Weights of a small masked image model.
Training: adamw at rate 0.0046, 12900 steps, batches of 384.
Data: 97500 training examples, 50.8 epochs.
Rows from block 7, named by matrix and row number. Rows with one number belong to one channel. Each number is 128 + 32 x the weight over its row's rms, rounded and kept within 0 to 255. All counts start at 0. After the name is the row's rms in percent of the matrix's.
# convs0: expand pointwise conv (model.blocks.7.convs.0.weight, 288x96x1x1), inputs 0-95
# convs1: depthwise 5x5 conv (model.blocks.7.convs.1.weight, 288x1x5x5), a 5x5 kernel
# convs2: project pointwise conv (model.blocks.7.convs.2.weight, 96x288x1x1, transposed), outputs 0-95
convs0.27 108 [135 117 150 118 216 111 145 141  36  88 163 119 129 152 130 173  94  78 174 137 167 141 161 110 102  78 115 142 180 142 179 123 143 139 112 135 136  86 195 140 117 130 116 151 140 113 106 131 112 127 136 155 237 120 131 115  98  76  96 193  68 143 156  90 140 146 143 120 127 147 126 107  89 155 155  83 143 128 150 138 121 168 108 126 138  92 191 186 129 153 104 147 134 139 143 115]
convs1.27 107 [168 154 156 162 179 155 145 134 156 172 154 127 102 124 162 167 153 118 145 181 170 158 174 166 159]
convs2.27 114 [136 141 138 151 197  70 161 143 117 124 168  84 116 141 179 157  97 136 165 116 153 110 142  93 122  99 119  97 162 155 173 115 132 140 120 113 205  76 143 150 137 137 106 188 130 147 142 106 103 191 170 121 132  88 138 163 102 141 126 172 122 120 124  67 133 110 145  76  10 134 153 169  89 165 169  52 131  84 122 156 119 125 150 141  80 126 152 118 102 108 126 119 126 155 124 120]
convs0.28 106 [149 122 147 118  92 175 176 121 119  94 128 128 126  99  93  82 143  80 123 162 163 114 255 122 100 107 119 150 127  43 168 164 110 185 192 116 170  94 122  94 151 128  98 154 154 108 130 116 123 118 117 114 107  98  93 133 152 136 154 122 157 123 130  92 103 102 141 161 134 120 177 131  65 126 203 132 122 132 141  98 103 120 127 118  63 117 142 119 137 137 146 144 132 137 138  59]
convs1.28 096 [ 87  95 117  98  90  92 117 113 109  90  92  98 181 110  98  92 102 132  86  90  79 108 106 102  90]
convs2.28 192 [114 135 109 131 128 128  74 178 147 183 113 153  63 124 179 173 110 167 104 107 129 126  26 122 118 121 122 165  79 164  84 123 147 126 104 115 129 155 156 126 130 131  96 146 149 148  92 127 178 127 180 179  99 154 175 132 100 127  77 172 103 130 102 162 140 140  86 118 135 112 118  82 132 141 130 153 152 100  63 138 193 107 151 165 144 134 176 119 102 100 117  92 199 124 125 198]
convs0.29 103 [ 77 149 143 141 104 132 148 170 128 159 143 162 123 152 171 162  84 133 192 149 112 124  82 118  82 125 161  89  84 126  99 123 183  46 102 124  87 145 167 120 135 114 107  79 130 149 110 119 136 137 123 146 111 126 148 131 112 166 128 104 167 123 119 140 133 166  99 162 124 139  92 110  89 109 178 145 173 114 255 104 122 134 139  79 102 144 193 133 105 122  51  88 156 157 134 113]
convs1.29 103 [149 133 154 147 137 124 132 159 126 158 146  32 154 159 141 165  67 141 185 122 121 163 154 113 133]
convs2.29 113 [116  73 104 131 148 134 188  75 107  73 147 132  92 148  53 147 178 166 116 162 148 124  93 135 126 131 132 136 164 203 185 175  93  99 165 112 107  87 172  79 120 170 130  96 191 116 144  80  95 116  97 143  93 124 107 147 156 196 157 134 145 115 128 124 138 101 156 145 141  99  93 153 170 150 178 101 152 117 107 133  90 145 101 135 177  95  96 135 152 163 142 141  74 133 153  87]
convs0.30 100 [ 94 106 147 142 130 102 127 133  92 140 151 119 148 112 123 121  39 139 168 179  99  98  33 148  83 111 107 175  60 156 118 114  87  81 136 161 192 106 140 150 122 136 112 123 119 127 154 103 122 118 165 125 109 200 199 147 146 186 136 120 177 117 113 150 104 128 158 164  62 175 103 109 139 115 138  69 144 113 139 130 139 153  96 185 143  89 131 140 115 134 111 124 138 161 114  71]
convs1.30 099 [149 137 140 131 137 167 135 114 116 107 131 192  16 129 144 132 110 150 157 135 127 157 114 113 177]
convs2.30 085 [108 162 183 173 103 157 139 135 114 166 153 189 128  79 101 137 135 204 131 153 129 104 103 109  93 132  97 164 156 128 101 113 183 172 140 112 126  87 170 136 150 150 133 121 212 147 171  75  89 102 177 175 105  80  86  93 118 104 122 131 168 115 101 139 101  80 151 144 133 160 129 142 162 114 135 116 144 140 148 153  85  39 135 157 130 126 110  75 161 115 152 153 185 156 109 154]
convs0.31 098 [ 99 171 138 188 145 142 127 129 107 106 229 102 119  85 142 128 156 102 124  70 146  23 157 132 139 106  98 146 129 104 131 129 134 173 131 140 170 106 122 151 119 103 113 127 106 156 146  87 140 187 136 136 142 170  86 149 135 127 119 129 107  51 109 125 115  67 161 104  29 112 106 150  92 198 122 120 131 129 139 117 159  95 182 119 128 100 160 168 115 120 165 139 144 120 150 131]
convs1.31 090 [141 136 100 114 129 128 119  66 110 125 148  91  55 121 144 153 136 105 132 157 171 163 164 173 194]
convs2.31 086 [162 122 203 156 137  89 132  76 142 116 149 119 112  74 124 105 149  90 135 128 131  69 130 147 163 124  99 115 113 170 123  98  99 188 118 119 104 127 122 126 151 159 122 159 117 174 154 100 128 127 120 148 128 185 147 174 101 135 152 143 113 104  84 147  92  97 168   0  98 100 177 210  99 112 149 116 141 152 151 134 130  45 116 135 122 113 141  82 126 121 121 137 121 157 133 128]
convs0.32 104 [213 148 102 123 127 118  92 144 125 125 121 126 129 150 141 144 131 123 127  76 175 112 132 204 147 141 128 173  85 108 159  83 129 167 175 107  77 135 135  50 163 139 137 106 163 128 136 140 135 140 161 156 170  86 172  95 138  97 218 155 102 136 121 111 142 107 119 138 100 179 164 128 129 146 168 152 128 135  66  95 119 125 199 130  87 105 132 131 111 134  90 113 109  64 148 201]
convs1.32 106 [168 143 136 156 153 158  89  36 176 152 172 124 115  96 159 162 161 122 154 146 153 146 142 124 135]
convs2.32 097 [255 113 118 149 134  96  90 160 150 114 129 144 147 146 150 134 137  77 139 129 116 112  84 186 170  98 151 141  79 130 105  17  79 151 186 143 138 149 120 153 148 134 115 168 112 146 111 124 155 150 179 107 141 112 135 116 108 107 141 137  97 130  99  94 140 112 126 125 137 138 176 113  82 156 151 153  94 103  85 114 118 120  81 151 117 146 106 149 122  91 102 120  95  67 125 175]
convs0.33 105 [154 106 179 131  92 189 136  97 107 121 136 107 160 122 152  58 170  93 111 148 155 125 229 135 151 124 125 164 102  60 151 144 119 170 151 131 197 129  59 108 138 103 126 224 100 132 145 116 132 125  76 111 141 133 108 141 128  92 125 103 144 142 121 101 103 128 136 185  96 182 164 119  58 118 152 138  76 129 158 118 135 102 113 122 106  89 162 138 124 142 101 142 116 148 108  74]
convs1.33 105 [128 153 159 146 153 135 168 140 135 145 147  99  17  91 154 162 125 100 129 162 154 144 147 160 132]
convs2.33 097 [187 142 174 140 131 109 123  58  90  82 135  98 180  98 156  94 145  66  74 199 142 110 214  84 139  93 176 158 138  79 116 147 100 168 117  96 213 118 109 109 117 105 105 194 112 144 112 129 127 119  86  97 151 143 120 135 115 124 160 111 132 130 105 105 133 122 127  94 165 130 124 154 136 108  87 148 126 122 145 157 105 146  68 218 127 109  96 115 126 147 123 151 119 140 134  95]
convs0.34 101 [114 121 128 130 120 133 117  97 113 106 123 100  67 145 155 131 145 147 116 102  83 141 164 183  85 137 105 137  97 143  48 159 170  98 110 131 148 117  49 162  87 120 176 172 113 131 141 124 106 130  94  97 156 131 184 167 142 157  31 109 142 125 138 156  68 157 141 195 119 119  98 132 106 106  93 100  99 110 156 179 110 154 139 114 121 165 110 132 132 198 125 155  92 142 137  48]
convs1.34 086 [ 93 156 134  99 112 133 143 212 121 120 129 156  94  72 117 106 131 208 106 103 141 152 126 105 152]
convs2.34 103 [114 185 103 131 133 151 141 129 185 164  99  54 110 122  96 165 120 190  38  71 110 126  75 114 141 132 120 128 146 197 160 145 166 133 107 121  98 142 145 188 125  60 130 102 138 130 121  90 123 118 115 117  81 190 178 134 120  82 101 127  83 125 122  87 108  93 117 136 137 113  95 136  97 149 105 149 151  97  79  52 139  96 137 112  85 161 147 138 130 112 157  91 135 158 157 150]
convs0.35 107 [126 141 112 136 106 103 106 141 166 140 103 131 105 121 126 132 145 126 160 149  83 115  71 189  68 102 128 148  89  78 162  59 165 161 162 104 115 146 104 103 175 120 137 109 114 145 135  85 139 117 153 153 121 170 122 122 142 119 123 102 121 128  91  58 100 111 139 132 118  73 133 205  80 145 111 161 130 126 109  28 119 105 161 196 145 118  99 111 113 108 145 104 185  59 143  67]
convs1.35 097 [161 140 140 139 177 140 142 155 130 146 130 142 227 194 152 129 118 156 131 155 151 131 157 158 164]
convs2.35 073 [151  67 185 152 146 162 185 155 100 131 156 153 124 172 114 170  82 132 136 115 139 125 194  83 179 153 150 102 174 134 142 131  81 137 140 138 205 129 121 110  89 138  63 134 114 123  88 136 123 116 146 134 126 117 122 108 114 140 142 163 144 124 117 146 170 136  90 134 177 181  90 110 178 101 152 155 101 138 115 123 135 123 113 115  96 157 125 154 171 125  46 175  53 203 140 172]
convs0.36 099 [125 123 113 133 107  96 175 200 109 137 122  94 128 180 186 220 110  88 132 144 132 119 201 160 106 124 132 113 122 123 147 107 154 178 141 101  54 123 161  81 122  44 124 114 154 136 137 158 120 138 162 144 158 110 121  85 130 144 105 160 112 130 128 108 189 101 153 129 141  99 139 113 110 127 144  93 120 102 151 178  75  97 102 123 149 180 124 125 131 112 107  97 182 113  88  39]
convs1.36 096 [133 150 145 135 136 120 130  86 130 123 148 191 150 195 140 145 192 188 192 134 114 137 105 112 114]
convs2.36 080 [123  87 179 145 164 163 164  93 140 152 142 137  92  79  99 128  95 128 178 156 122 105 115 158 108 141 101 135 137 138 130 105  93 173 153 124 130  61 112 189 165 183 138 121 154 129 186 111  49 135  90 154 117 169 108 155 142 137 164  96 169 101 131 186  82  86 183 166 128 137 108 135 100  82 127 127  97 155  94 127  50 139 161 139 124 121  71 110 165 135 146 156  77 137  74 110]
convs0.37 101 [117 138 163 112 110  97 190 192  74 168 158 108 130  74 162 168  86  93 154 168 166 141 162 113  79 100 146 194 169 135 206 140 200  96 119 100  98 157 101 123  78 132  96 161  93 141 127 144 127 121  92 154 171 148 142 138 109 113 158 122 161 147 126 131 156 151 135 160 101 147 101  79 163  89 136 174 164 162 134 169 130 130 148 161 115 151 103 119 101  99 137  86 172 157  90  83]
convs1.37 102 [ 84 147 120 115 161 130 136 175 109 127 151 107 247  93 139 163 125 107 148 123 142 128 131 144 144]
convs2.37 101 [106 103 150 139 138 101  62 148 115 209 139 155  63  84 135 164 104 205 113 120 145 124 107  88 141 122 107 154 142 115 156 128 153  78  46  24 107 132 151 123  92  84  86  94 134 139 114 123 119 118 125 128 131 119 134 170 113 133 190 163 119 114 124 122 144 133 112  94 141 109 104  80 150 129 145 170 148 112  86 160 141 124 147 179 134 125  92 110 131  83 153 110 122 191 201 141]
convs0.38 098 [126 104  98 180 149  96 114 198 136 116 126 125 161 125 116 176 135 145  99 120  98 107 178 107  94  17 100 143 119  89 145 101 106 119 147 166  76 126  93 139 114  94  79 120 121 132  89   6 145 146 117 148 158 125 131  36  93 109 111 129  89  98 132  93 147 137 115 169 128 137  60 154 122 132 101 139 108 143 119  84 108 151 153 118 137 107  99 147 112 146  80 135 129 109 140 113]
convs1.38 098 [ 86 123 103 105 109  96 102  86  94 105  86 118 134 100  72  98 110  81 112  89  97  94  85  92  98]
convs2.38 096 [ 87 161  83  94  92  94 158 152 156 142 106  90  86 146 144  84  96 133 135 178 133 151 130 114 103 112 165 133 117 124  93  96 181 111 134  91 170 151 121 161 167 119 145 153 135 104 141 147 141 119 173 107  94 131  82 134 145 158 191 156 176 174 151 133 163 106 127  98 108 125 142 178 153  78 151  87  98  17 125 114 162  91 112 126  96 184  70  87 107  79 153  81 156 108 134 105]
convs0.39 105 [187 148  98 125 106 111 133 154 137  82 119  96 131 129 116 162 145 102 145  88 150 124 179 255 167 132 127 120 113 111 166  90 139 149 211 126 116 134 102  81 177 167 136 140 117 111 141 103 133 146 130 121 161  66 117 131 141 190 191 126  99 126 123 118 107 132 148 136 121 169 143 138  95 123 188 119 117 112 145  41 106 136 168  86 128 106 137 106 120 131  76 124  95  86 145 154]
convs1.39 101 [150 146 147 160 168 134 138 135 171 176 149  92 194 121 148 179 175 113 123 161 151 166 125 159 171]
convs2.39 121 [173 112  99 150 145 122  69 170 144  71 140 169  92 155 163 157 121 147  64  74 125 125 168 147 192 123 146  87  89 133 132 113 116  65 163  92 159 158 136 118 145 114  85 120 102 147  98 112 160 137 155  99 127  94  99 154  96 198 108 123 114 129  87  55 119 148 109  69 156 133 145 117 140 168 158 205 125  84 104 114 139 127 107 132  83  80 149 108 122 109  79 111 155 124 161 182]
convs0.40 099 [134  82  95  86 151 159  96 120 146 153 108 153 140  90 114  98 144 182 108  64 153 167  95 139 151 211 162 133 135 155 118 151 131 133 156 146 150 126  98 167 119  91  90  93 110 100 139 197 122 106 125 170  97 196 179 148 159 144 151 118 134 202 153 165 147 154  89 152 174 126 146 148 175  43 103 207 125 170 124 102 126 148 140 149 103 101 114 124 116 134 136 127 123  97 158 164]
convs1.40 088 [148 119 139 127 166 136  89  80  99 161 145  81  55  84 157 176 123 127 128 156 170 126 127 121 177]
convs2.40 078 [132 112  92 140 139 173 109 117 161 187 117 212 157 101  77 128 149 164 109 116 113 136  92 119 141 139 139 138 152 131 117 182 129 143 158 131 136 134  84 104  97 101  72 136 116 128 143 141 127 105 105 164  89 185 112 147 126  78 114 129 151 148  97 184  83 126 122 209 187 108  99 104 145  72  77 163 124 134 118 137  90  88  63 159 109 129 137 125 128 190 127  67 115 106 204 162]
convs0.41 104 [103 115 118 138 120  45 128 140 149  98 140 118 118  89 132 133  35  95 109 118 151 101 121 138 115 109 109 180 146  33  75 139 134  91 179 152 100  99 101 139 141 177 117 146  89 129 156 108 125 135 181 113 127  99  92 132 144 130 122 116 114 106 126 140 117  22 178  96  82 146 122 121 133 115 130  71 101  69 134 157 130  75 113 156 108 145 135 128 129 116 133 132 217 123 108  96]
convs1.41 119 [139 121 149 147 143 136 141 132 113 132 146 133 255 132 140 142 136 118 142 142 132 123 132 138 155]
convs2.41 089 [127  54 128 153 125 153 118 113 127 172 149 114 171 105  55 132 125 170 142  89 140 110 162 128 132 132  81  91  66 136 121  94 130 128 109 199 135  92 102 156 137 172 112  86 140 126 163 103  74 139 101 158  44 174 147 143 121 169 143  61  91 102 130 163  79 124 112 197 130 132 121 104 125 120 142 134 169 189 127 142 183 148 131  99  92 116 134 135 150 121  99 161  99 178 171 169]
convs0.42 104 [146  96 111 138 116  93 130 123 170 130 100  95 131 139 181 132 128  51 115  91 104 150 224 165  75 135 130  90 115 138 143  74 140 178 119  98 116 140  71 168 140  56 148 132  86  99 120 163 135 153 123 100 133  99 127  50 116  98  49 183  99 134 140  79 122 123 136 138 163 104 105  99 145 119  76  99 124 129 101 186  97 104  94 106 126 149 125 113 135  99 133 117 137 167  92  79]
convs1.42 096 [153 135  96 110 111  97 134 115 164 105  71 164 199 118 122 121 106 150 124 148 114  96  40 122 138]
convs2.42 098 [146 134 121  96  81  81 155 195 110 162 116 130 109 111 124 139  86 138 184 147 158 152 114 125  94 158 158  83 123 164  77  91 179 118 130 130 114 130 138 112 118  89 160 112 156  95 138 115 105 132 145 151  96 184 153 108 160 128 197  79 132 144 165 101 159 148 140 106 143 128  57  78  75 146 126 110 143 139 165  32 136 157 118 132 117 114 119 174 163 127 194 126 132 177 202 162]
convs0.43 112 [197 148 119 134 154  30  93 102 157  81 129 104 132 133 170 114 147 144 140 125 128 131 108 199 181 118 143 125 117  88 145   2 108 178 172 144 134 141 126  95 153 153 128 119 154 142 128 132 138 134 179 111 117 105 138 111 117 101 182 146 119 133 112 127 148 133 121 114 122 128 155 146 131 104 210 135 137 113 127  20 132 137 134 170 115 111 120 121 110  94 105 113 107  88 178 154]
convs1.43 101 [132 125 119 150 149 167 117 179 110 125 159 173  29 119 143 176 143 126 119 173 144 154 143 161 126]
convs2.43 112 [162 112 163 151 142 212 195 129 100 125 155 167 109 146  30 169 134 152 185 168 115 114 135 113 117 138 122 124 209 129 155  92  92 167 144 147 114 102 145 140  95 201 116 136 178 136 139 130  88 114 153 107 127 112  61 103 136 144 144 166 121 121 118 105 147 111 135 168 131 118 124 127 174 127 185 124 150 169 126 155 109 127 110 142  84 177  95 102 176 124 131 180  59 150 110 121]
convs0.44 102 [167 144 117 122 116 179  79 124 108 104 132  84 173 144 204 143 135 109 187 148 154 118 176 109 154 125 119 198 124  54 191 123 151 114 144  72 119 135  93  93 118 145 115 161  52 125 142 115 128 151  89 193 170 102 111 127 115 156 118  73 158 129 117 134 100 149 130 146 127 118 121 140  81  92 123 175 106  99 106 147 104 132 130 115 109  93 140 126 102 179  80 113  55 155  94  69]
convs1.44 110 [125 142 153 142 147 131 145 128 127 131 159 105 211 135 132 126 117 245 127 148 129 153 112 113 139]
convs2.44 091 [114  60 111 131 154 101  83 166 112 140 140 155 121 148 160 110 106 114 157 111 110 137 126  98 181 132 147  86  72 165 131 156 121  75  80  88 153 161 132 130 145  92 102 125 135 136  90 147 166 140 132 121 109 117 171 119  94 172 101 207 119 131  97 159 104 178  84  54 169 134  87 116 175 180 124 167 157 100  75 135 142 127 125 148  98 105 219 102 115 103  65 110 168 138 142 132]
convs0.45 102 [202 170 125 137 140 197  87 177 161  79 113  22 126 164 152 174 159 161 104  80 137 110 126 163 131 117 135 141 144 138 146 166 168 126 103 105 125 184 107 100 159 135 112 139  97 153 120 151 159 138 110 153 165  78 145 132  65  95  99  85 143 120 108 111 103 147  99 182 135 140 124  72 105 122 136 169 107 128 177 120 120 144 170 146 117 145 131 126  81 199 107 120 112 182 163 109]
convs1.45 107 [130  93 104 116 133 120 134  69 155 137 122 118  20 212 130 136 124 140 133 127 124 135 125 135 127]
convs2.45 108 [180 130  98 153 103 157 137 133 158 123 118 135 204 118 141  58 101  75  98 176 142  98 160 153  98 123 142 224 151 177 153 108  44 148 133 103 189 123  93  97 154 178 125 142  94 125 117 130 135 142 174 141 163  76 137 106 142 144  95 199  92 121  96 159 185 104 132 101 154 137 103 123 162 166  77 138 109 132 112 172 115 114 148 157 119 105 108 114 167 115 125 132 107  89 102 121]
convs0.46 099 [ 87 142 148 146  98 151 149 174 173 154 114 114 129 124 153 181  85  90 150  82 136 146 146 115 120 171 125 121 117 146 183 105 192 153  82 101  63 163  81 128 111 105 105  91  81 126  94 160 142 175 142 169 121 105  92  61 107  54 150 109  76 134 136 111 137 118 124 110 159 114  94 101 160 160  85 150 130 168 145 176  73 116 183 101 102 173 133 102 138 105 128 116 194 148  87 116]
convs1.46 094 [ 95 130  99 140 181 102 122 115 116 117 120 147 108 159 143  73 178 201 139  80 141  67 123 111 128]
convs2.46 080 [158 123 183 129  84 138 170 130 135 125  91 119  96 122 111  94 147 101 139 147 100 133 118 175 156 162 126 150 110 127 110 146 151 142 188 138 134  85 100 101 138 150 122 130 209  80 162 115  95 153 160 145 168 125 157  95 179 181 110 103 149 124 161 180 122  83 169 158 107 137 145 151 106 101  76 128  67 128  71 128 109 148 192 164 114 145 151 130 166 237 147 129 144 168 104  77]
convs0.47 097 [110 167 134 174 104 115 148 133 108  97 179 167 116  94 174  97 105 123  92 122 140  44  66 145 149 118 106 166 172 105 116 179 138 102 124 155 135 123  96 161 125 112 113 177 145 168 146  93 150 153 104 122 167 154 119 141 129  81 107 121 137  70  96 115 124  81 167 140   6 125  96 155 122 191 100 157 100 134 131 105 168  82 167 155 101  87 130 135  93 156 143 115 163 105  99 131]
convs1.47 095 [132 119  99 106 116 122 105  88 111 108 145  97  46 113 159 134 138 106 132 150 164 159 204 164 167]
convs2.47 084 [141 117 198 172 149 168 107 109 169 134 152 101 117  66 104 108 152 100 115 151 107  68 126 140 148 126  70 153  98 126  83 117  80 231  96 151 140 102 138 129 165 175 111 153 125 161 158  91 121 126 156 162 130 180 141 147 110 130 132 159 134 103  73 175  91 100 159  62 116 128 171 184 127 111 123 117 105 130 122 117 108  14 121 142 155 114 133 119 137 120 124 147 114 173 123 141]
convs0.48 101 [139 100 119 128  91 168 137 121 107 105 118 119 142 158 104  64 120  94 144 143 131 116 219  90 122 142 111 145 150  77 161 120 131 149 120  80 136  91 109  94  82  73 135 150 141  89 120 177 114 163 110 131 182 146  83  97 147  78 147 147 147 129 149  91 174 123 150  68 132  86 176 182 166 137  45 138 140 186 103 137  91 101 115  84 151  94 126 129 172 149 146 139  71  97 158  92]
convs1.48 100 [149 131 119 148 145  88 148 176 116 131 101 133  50 161 123 116 137  33 167 131 103 127 135 139 147]
convs2.48 087 [158 177 144 136 136 154 136  91 124 101 111 105 255 125 118 174 157  83  98 161 108 127 142 127 140 110 142 135 114 129 210  62 102 208 142 120 143 131 102 115  91 107 151 169  91 160 122 135 131 107 115 113 158 121 105 114 113  96 129 126  57 148 105 117 127 113 121  96 144 117 153 131 116 155 147 151  91 152 177 179 102 141 132 140 154 135 113 139 124 175 148 151  87 128  77  56]
convs0.49 099 [ 39 170 109 206 166 117 154 122  91 107 206 114 125 131 128 142 120 123 152 101 184  33 116 109 145 104 113 121 151  93 130 147 110 132 115 131 130  99 145 143  94 161 121 153 126 158 150 105 146 202 172 137 141 127  62 131 141 129 113 121 132  47 112 147 101  86 171 108  37 109 126 125  93 180 119  97  96 116 123 155 114 112 178 135 145 129 139 159 108 140 133 137 141  95 161 123]
convs1.49 096 [176 155 156 155 178 139 139 134 146 151 118  97  52 125 164 100 101  99 148 167  71  98 115 141 149]
convs2.49 088 [135 134 182 157 130 117  88  66 175 200 150 131 102 126 140 116 117 125 132 120 115  65 116 149 102 142 171  91 138 126 129 158 139  76  81  76 131  86 124 131 161 185 102 134 121 143 181 146  94 147 111 138 114  50 123 162 118 116 125 139 170  20 109 102 120  53 186 120 127 136 179  93 129 121 159 143 152 183 132 142 108 143 157 146  83 107 164  74 159 112 125 132 134 137 128 129]
convs0.50 101 [128 105 112 106 128 151  81 186 135 146 114  92 129 163 111 107 128 147 135 126  89 136 142  97  83  99 103 154 103 132  69 123 129 123 107 154 107 142  70 125 152 111  86 127 109 116  94 100 122 131  81 128 111 128 158  54  95 157 116 141 183 122 132  87 185 160  57 110 132 131 102 110 208  67 107 141 128 105  95  63 111 127  86 115 151 141  42  98 111  85  72 111 105 181  84 126]
convs1.50 092 [ 80 115 112 122 138 116  92 104 150 155  96  72  71 139 155  78 157 194 123 117  80 136 160 141 130]
convs2.50 089 [120 152 123 171 150 133 125 159  95 103 162 120 160 120  83 195 135 136 113 106 146  90  98  98 155 107 107 119 144 101 103 138 137 103 103 160  99 107 130  82  73 144  95  73 162 147 111  94 109 157 121 135 130 105 123  12 117 164  89  83 126  76 123 148 128 159 119 151 152 147  49 132 178 149  44 145 100 114 136  84 139 153 157  85 188  95 123 169 144 125 144 166  85 158 126 140]
convs0.51 101 [138 142  77 116 117  65 127 229 144 141 125 132  84 137 174 188 104 153 164 126 107 146  79 209 128 126 112 100 127 139 125  78 145  85 157  98  40 131 119 132 183 109 103  54 152 120 124 133 121 135 182 117 119  84 179  91 110 108 172 150  83 131 139  89 156 134 110 103 131 142 107 119 160 121 175 135 162 121  88 115 141 115 137 142 101 133 145 130 121  59 140  90 176 129 124 139]
convs1.51 096 [160 126 179 136  98  93 135 193 118 110 127 177 128 112 123  83 106  87  63  73 102 126 120 129 110]
convs2.51 101 [128 155 101 120 101  51 152 129 107 141 109 113 177 130 144 119 131  99  86 196 154 149 214  97 131 124 142 175 188 176 156 150 161 148  88  70 175 130  63 118 102  74 141 150  75 124 120 159 128 132  39  95 122 105  70 103 121 107 108 122 183 130 125  73 134 149 116 106 129 120 140 164 127 121  98 121 129 154 147 177  90 141  82 159 107 146  85 126 126 167 122 108 135 110 117 101]
convs0.52 098 [ 78  88  86 160 155  78 110 157 145 113 134 136 147  89 144 136 120 139 181 129  73  97 173  70  98  28  99 142 140  58 137  76 146 112 126 137 124 120 151  76 140 128 118 127 112 135 121  30 128 154 149 148 178 107 128  70 126  85 110 166  87  88 122  86 100 118 127 133  82 128  64 124  78 120 124 115 140 104 136 145  79 131 132 128 139 119 123 106 128  88 112 131 132  99 113  63]
convs1.52 105 [140 128 147 148 153 126 117 122 113 127  94  89  80  69 111 111  57  43  92 125 121 108 104 134 134]
convs2.52 102 [102 177 113 130 124  95 162 106 163 142 137  92  94 132 180  82 128  81 165 120 147 115 150 120  88  97 132 134 127  98 165 105 166 118 130  67 185 121 139 181 160 122 128 157 110 136 166 134 124 160 171 113 111  99  86 169 123 114 101 158 136 132 122  65  80  80 159  44  89  62 163 158 122 135 184 103 155  93 149 163 158  87 146 156  60 126 146  89 116  94 163 114 180 110 122 106]
convs0.53 100 [142 152 173 135 110 156 104 115 115 102 113 141 130 168 173 105  81 103 104 166 143 117 171 147 118  94 118 151 116 123  90 118  96 161  97 144 204 130  17 188 137 117 140 205  90 132 133 117 138 136  80  99  93 122 141 130 137 129  95  98 147 117 125  92 116 117 142 137 113 108 153 159  80 129 119 141  96 126 159 107 106  90 105 166  83  97 137 140 115 156 115 124 120 123  67   2]
convs1.53 103 [145 125 140 167 118 125 167  59 118 113 149 134 117  60  65 164 138  91 159  79 117 115 111 156 114]
convs2.53 110 [137 163  96 127 134 117 128 164 127  72 120 106 159 126 222  82 103 126 118 136 118 122 207 142 149 115 131  51 127  51 125 151 146 166  96 122 202 116  89 164 139 114 127 144  49 120 129 124 127 124 104  99 156  45  69 159 127 147 116 111 140 122 124  65 103 110 110 142 148 117 155 134 124  94  97 130 143 107 181 208 115 128 110 130 133 128  94  81 115 158 117 116 136 134 143  91]
convs0.54 099 [154 164 155 121  87 145 132 119 131  66 106 197  97 135 189 201  74  95  69  98 133 124 166 207 145 131 125 180 109 186 136 153 121 114 182 130 143 133  46 140 138 143 116 128 101 143 115 115 143 150 140 123 132  77 131 153 108 145 130  97 120 119 110  67 143  98 142 140 170  73 149 152 120 119 157 136  86 132 171  92  70 113 113 105 139 126  59 164 119  74 126 137 149 127 101 101]
convs1.54 085 [116 143 112  97 189 136 132 108 120 109  96  82 130 214  59 127 123 114 128  75  95 136 125 119 135]
convs2.54 092 [ 57  97 118 107 154 162 104 162  80 160 128 167  60 107 169 216  99 122 127  90 166 146  66 132 132 144  73 108 152 183  90 160 151 166 144  86 121  87 155 128  96  93  89 156 133 107 141 167 109 166 172 172 124 110  91 178 147 132 128 139 158 134 166 162 103 122 123 141 158 114 146 115 148  92 145 131  83 133 131 173  97 127 138 137 185 157  93 160 123  58 174 155 110 125 123 130]
convs0.55 100 [106 138  71 154 168  87 134 198 122  96 168 105 152 105 107 169 110  64 153 107 120  99 153 115 158  84 109 149 174  97 155  89 139 154 135 127 115 111 146  93 105  83  91  95 123 125  98  83 128 184 175 139 216 141  65 133 119  96 132 172  85 104 125 146 131 137 125 125 127 130  20 148  84 123 105 146 147 131 143 123  85 142 115 122 122 112 166 184 116 112 132 116 145 120  99  60]
convs1.55 094 [160 156 143 154 166 145 172 162 143 140 117 153 143 122 113 113 136 128 120 107  63  70  71  71  89]
convs2.55 085 [151 146 125 150 133 122  79 118 183 177 138 111 138 118 133 112 118 120 172 101 112 115 135 135 110 128 124 104 131 107 185 106 140 102 129  84 194  74 112 143 169 115 122 137 131 146 163 104 110 156 133  79 113   0 116 150 124 123 140 159 147  98  92  64  59  86 157 111 131  96 137 124  80 167 165 135 202 141 106 176 104 114 172 147  95 104 151  81 151  65 135 129 159 112 111 126]
convs0.56 098 [ 89 144 111 154 111  85 125  98 123 155 106 148 147  96 111 156 144 132 125 134  99  80  75 160 124 135 171 143 100  48 150 118 116 159 168 150 134 149 141 115 104 111 152 118 118 156 163 106 143 101 158 157 112 204 122 136 182 147 129  98 154 131  92 141 107 126 172 193 116 137 152 135  30 172 124 154 124 148 128  86 119 118 160 176 157 109 118 126  98  96 130 102 196  38 168  61]
convs1.56 094 [ 76  93  82 102  83  96 116 108 119  91  87 106 116 111  87  88 110 103 107  97  94  92  90 100  98]
convs2.56 110 [145 151 156 105 169 112 131 124 103 123  88  94 100 161 109 173 156  91 148 104 170 149  92  92 111 180 132 107 203 161 130 134 115 155 137 141  97 144  83 140 155 144 167 114 146 110 121 143 129 190 161 116 102 120 120 142 155 118  61  56 112 140 154 125 161 141 121 132  79 121 125 159 150 164  57 129 120 138  92 120 141 152 165  89 139 144 136 143  93 103 245 152  70 170  72 159]
convs0.57 104 [100 110 163 106 175 106 170  74 105 109 150  98 108  62 124  89 196 161 156 180 153 147  90  90 102 142  88  94 159  80 117  87 156 137 159 101 128 115 176 147 129 121 171 160 163 115 172 154  94 102  98 158 137 192 102 138 160  72 102 162 133 149 140 113 100 129 146  86  69 121 211 128 118 102 151 105 108 120  90 112 130 139 135 127 181 102  96 161 130 134 144 152 195 102 160 123]
convs1.57 085 [114 122 121 128 144 134 102 129 121 138 113  88 237 138 109 138  60 186  93 125 123 114 119 140 111]
convs2.57 105 [201 161 122 116 103 102  70 170  91  74 174 176  92 148 125 135 113 156 106  89 144 133  99 159 157 116 122  65 126 229 156 103  90  88  99 154 108 130 101 101 138 122 105 107 132 129 109 158 128 119 133 140 136 160 109 155 123 172 157 157 121 133 123  80 160 135 101  79 116 164 110 146 104 173 114 147 168 116 168 114 175 153 104 130  49 162 107 138 127  69  85  98 130  86 170 169]